config.yaml
arch: "unet"
model: "model that predicts nearness at each pixel"
dataset: "rendered solids tumbling over patterned floors"
train_examples: 97500
image_size: 48
crop_scale_min: 1
horizontal_flip: false
color_jitter: 0.2
norm: "groupnorm"
activation: "silu"
weight_standardization: false
pixel_unshuffle: 2
widths: [48, 96, 192]
blocks_per_level: 3
block: "plain"
attention: false
upsampling: "pixel_shuffle"
loss: "l1"
targets: "nearness"
init: "torch_default"
optimizer: "soap"
beta2: 0.99
lr: 0.0021
beta1: 0.9
shampoo_beta: 0.95
eps: 1e-08
precondition_frequency: 20
max_precond_dim: 512
merge_dims: false
one_sided: true
adamw_lr_other_params: 0.0016
grad_clip: 1.0
ema_decay: 0.99
steps: 30800
batch_size: 128
epochs: 40.4
lr_schedule: "cosine"
final_lr_fraction: 0
warmup_steps: 920
weight_decay: 0.0
adamw_weight_decay_other_params: 0.05
Rows from block 7 of a small model that predicts nearness at each pixel, named by matrix and row number. Each number is 128 + 32 x the weight over its row's rms, rounded and kept within 0 to 255. All counts start at 0. Numbers have three digits each.
After each channel's rows are labels from the 100 images, of 14976, where the channel reaches its highest value: "strongest on" is what is common among them. Only what is clearly more common there than usual is listed. The data: rendered solids tumbling over patterned floors.
# conv: 3x3 conv (model.mid.1.conv.weight, 192x192x3x3, each kernel summed), inputs 96-191

conv.9:118120132080103123139095122155065115116068115117095101129136103157158096103098091080154085133087121107172122126052133133156066118072130098124123064106104122079131138138104150115151109123191108098161129100068115143123065071135141081096110111121043141149121103152132120103126117104122138142
strongest on: count: four

conv.28:116126109059010118057125108150114087122016149142072109080117139135105093119050100116125212133127133124113103050116107150160153128086068096051130131116125104146106133095137093150121066114108100136113140131141150151153125118142145116146128114118146108126075108140140137090139121081090116093
strongest on: count: four

conv.139:161155103131079099113157115079099095095154153144080126100107086170135108143155103114142120107151175130077103104110058093135141119104154099100120153166130138167172160210138140174177195142131131159162154163119158186144113150114171133167159168143164150135183148135169164145162096137146141131
strongest on: count: four

conv.175:145096089066114080095103123115106108102160080130167125166073093071078116091029094096088169084122127099124108097127108134096092047074071165153075112108109117156126147109108118097145117105128115158148121158093087087146101080145119121159113105088087092089113070099135115108115138107101122133
strongest on: count: four

conv.130:151100131109105125116088072114096127148145139135099139150149131113114134087173098099131159148116108096108099109069107146178154082142092143113106196161081095155157152137111114132172107087109086100134136075093156173120046070155151150175113101066113105105061118123128115065124117181064111091
strongest on: count: four

conv.121:130126122125087145110091089108090121146118153064115132105112121153090205141154073151101130093113167091160126133114077109127108111119190120137170220122088101163217136129088083146153102112090102119078110155148123134142138077151111153185137120083154084103121099107160143119136155125073062087
strongest on: count: four

conv.101:167144073180176066123183133085157173190128143138110116187141118168116109139115126115146192141113167129197134193173131122114124078138096116130150095057143137079106166143125163123125091067085157120105104112106123113074134129097060083095111101137139155170184122082158102167122164173179152167
strongest on: count: four

conv.118:189148142175178113225156132148136148143140065117154138148155154080145110147091138118092087097058088087112153156070097117118121117128098143108117120137075135160107180114090108124173173130141149105102147118104115160123097066105147141135165124057144082078155055072161103132107142155076078101
strongest on: count: four

conv.160:160129093127067126123077102107123101112113096117125084113101080113092093120083097064099114122093096114106023092079106109080094097118057092101118152170114116140166134137109092139103130117097053180141141120164138157188087097125187139130080152108123099115133103089109101092109084100107105094
strongest on: light from behind the camera

conv.83:109103144072093124122135130033118079057113101119114084080156117104076091154107131154098101096140158096073121088130092080098110193134083176124111119136106159108175069148092111127201112106139129105155154101087134169120096084089144103127122135100122139130130095106148122090096115105109126109
strongest on: count: four

conv.69:105116099115103147073114116081090098153123126118104118088101126100160125120100101127083089098162087069097112118100114159147095100104155105167070148124133123103145114147068095138175085112089089114124150118111114165130096080132177083134130145066074076103111072130073134098091115076098069127
strongest on: count: four

conv.85:114065086167079110101100113079115114134162114135114122114117095141098106132050152123131113107155135128131116148137141105141146115056082114128078119086142134117055112119125121095137099079097073112102136082139089094136128122112136077066074058094108115140137101124082097110096106067159106136
strongest on: star block

conv.74:128102158140146088137145202103131114106119116134084094128113149112195149109089040151102053141147173120129156088071060091152131144167160155166142157094180149136123082110122138101108197167129102129115138108072100114084134116169104129130131108106080110107154094135156091123114105128160087135
strongest on: light from behind the scene

conv.188:148187143142171081123146214111180129137105158147148133172199197085137095141118092130116092159119136130139150123098143148114137169158102167157124121113155188105098147142121136154152153128127219113124068108117136154042130127130041141140159145144121129150188109138094071172126166117150139168
strongest on: count: one

conv.38:118103129070133126139142102114182064144104075103098150086110082177112099117108198106139131117121128111132160153176112135075171121071093077096126146136106114144142136106100078131085125150110071136084153134094149127161123100138116168122131144094126097080094097052135160106113168152095090101
strongest on: count: four

conv.59:152149086156098105118117142139146083112144147088162122135172130165113143073095128140102147088108063124078119096109108108201158129126167135087111195159115098201134106112101133164134146125114147177145161113177154175146148147092168155193170113107182115135166142124124197119148085152155101085
strongest on: count: four

conv.189:080102111099105130113099093091115103083034079101038092089071126129119087087068137169121127076142080138116089132134114092122109099095095081069116161117139110132135133133157086162111063095111084174141168147126148101189109113107178144173090142114189143154078124170152106095155098117095101111
strongest on: count: four

conv.138:108136113134102122124124145114146132135137118162096118095154101060118152087104128115141143165075094115123042077116129145167151074137158120063132154134168071114093129087140084085087108074084061150068092129078142127146101115101152088038098169112143131109115082137119116088164087128116165071
strongest on: count: four

conv.110:127124069157094142092130190064066113143143104050066086096086118091074151148125113112110147130094111139108067123073097126200148131093144113096131182144134069145170071102148095115082099074098056115154110170084138124108095115139134120148090178108166130116053137168138154090186084135077120089
strongest on: count: four

conv.174:097152075104102115121097089117112075159054091073084127131183115135130082100059122145133136089094076097122102081090112093126095106095134063150106168170091125121126187145067088169153076111115125129089137110099087162128119114090140106149107126123079119100158125095133136111095130093109124139
strongest on: jack

conv.57:107131155066089178059079093158055106118054099099131123079068086103127136120134094116096129051094086083082095112127097114162095085078149136090120134127082062122102147106117067121095105132083109120112134097095109081154096110112131156150111134097122078073106063108111117098110113072064081096
strongest on: count: four

conv.135:186117148169191090171143134121139114099098109095122164119114106093103133173156090130106159114132127077100137147087139168135157126108182084162143167158130169113163145179089140121166161135173142171191164146122152174131149135201160177106155156133147122112160103090072204177141140179156136196
strongest on: count: four

conv.169:050124082068094148079073056103089092125104082130118128103108086132075144102106084127123125106078140120079121071119123121135078089051131127110088136096106103088099124154121121119124077121104104101097136097080091110133124123081126095076084079116093113115072101088147120091095108112114108107
strongest on: count: four

conv.108:158122119160090139120115110097109111156109110099089128163168128131149165107144095154086165143065100096142067108082112092143189114139130113121097195127140093172124146111098095196124144090084106096121157069179129213141114122087134132221106132089141099084131138132102106119170092147094081107
strongest on: count: four; jack

conv.178:157147097120074115099111064122071113113116102134115128111086130109074133125082062176078112113049118105124080122086108059121150148084091141060112134131096120115147145156119108129173167163098060145131160104087121161172057059112150141153132138092128083104114110123164134088157136156140099127
strongest on: count: four

conv.114:101123140151145128097131142074148139164139140056134114117128089150103137119151159197131118145088123139065080080199064158091114127127107132123136127119117106157137054115148081230093078152137109096107117084139149141144122123114115143138141131111211145141086139144167127112152112132102115081
strongest on: count: four

conv.80:086122157108146165097099103091075131078093101058111106079075126077189162066127076114046106101156086094101131105150093097151126118143158197113102143180094115108137111146134108114139105149115097107102126090142142157115121136134131186156126102107076093084076066115098121098177116122105074106
strongest on: count: four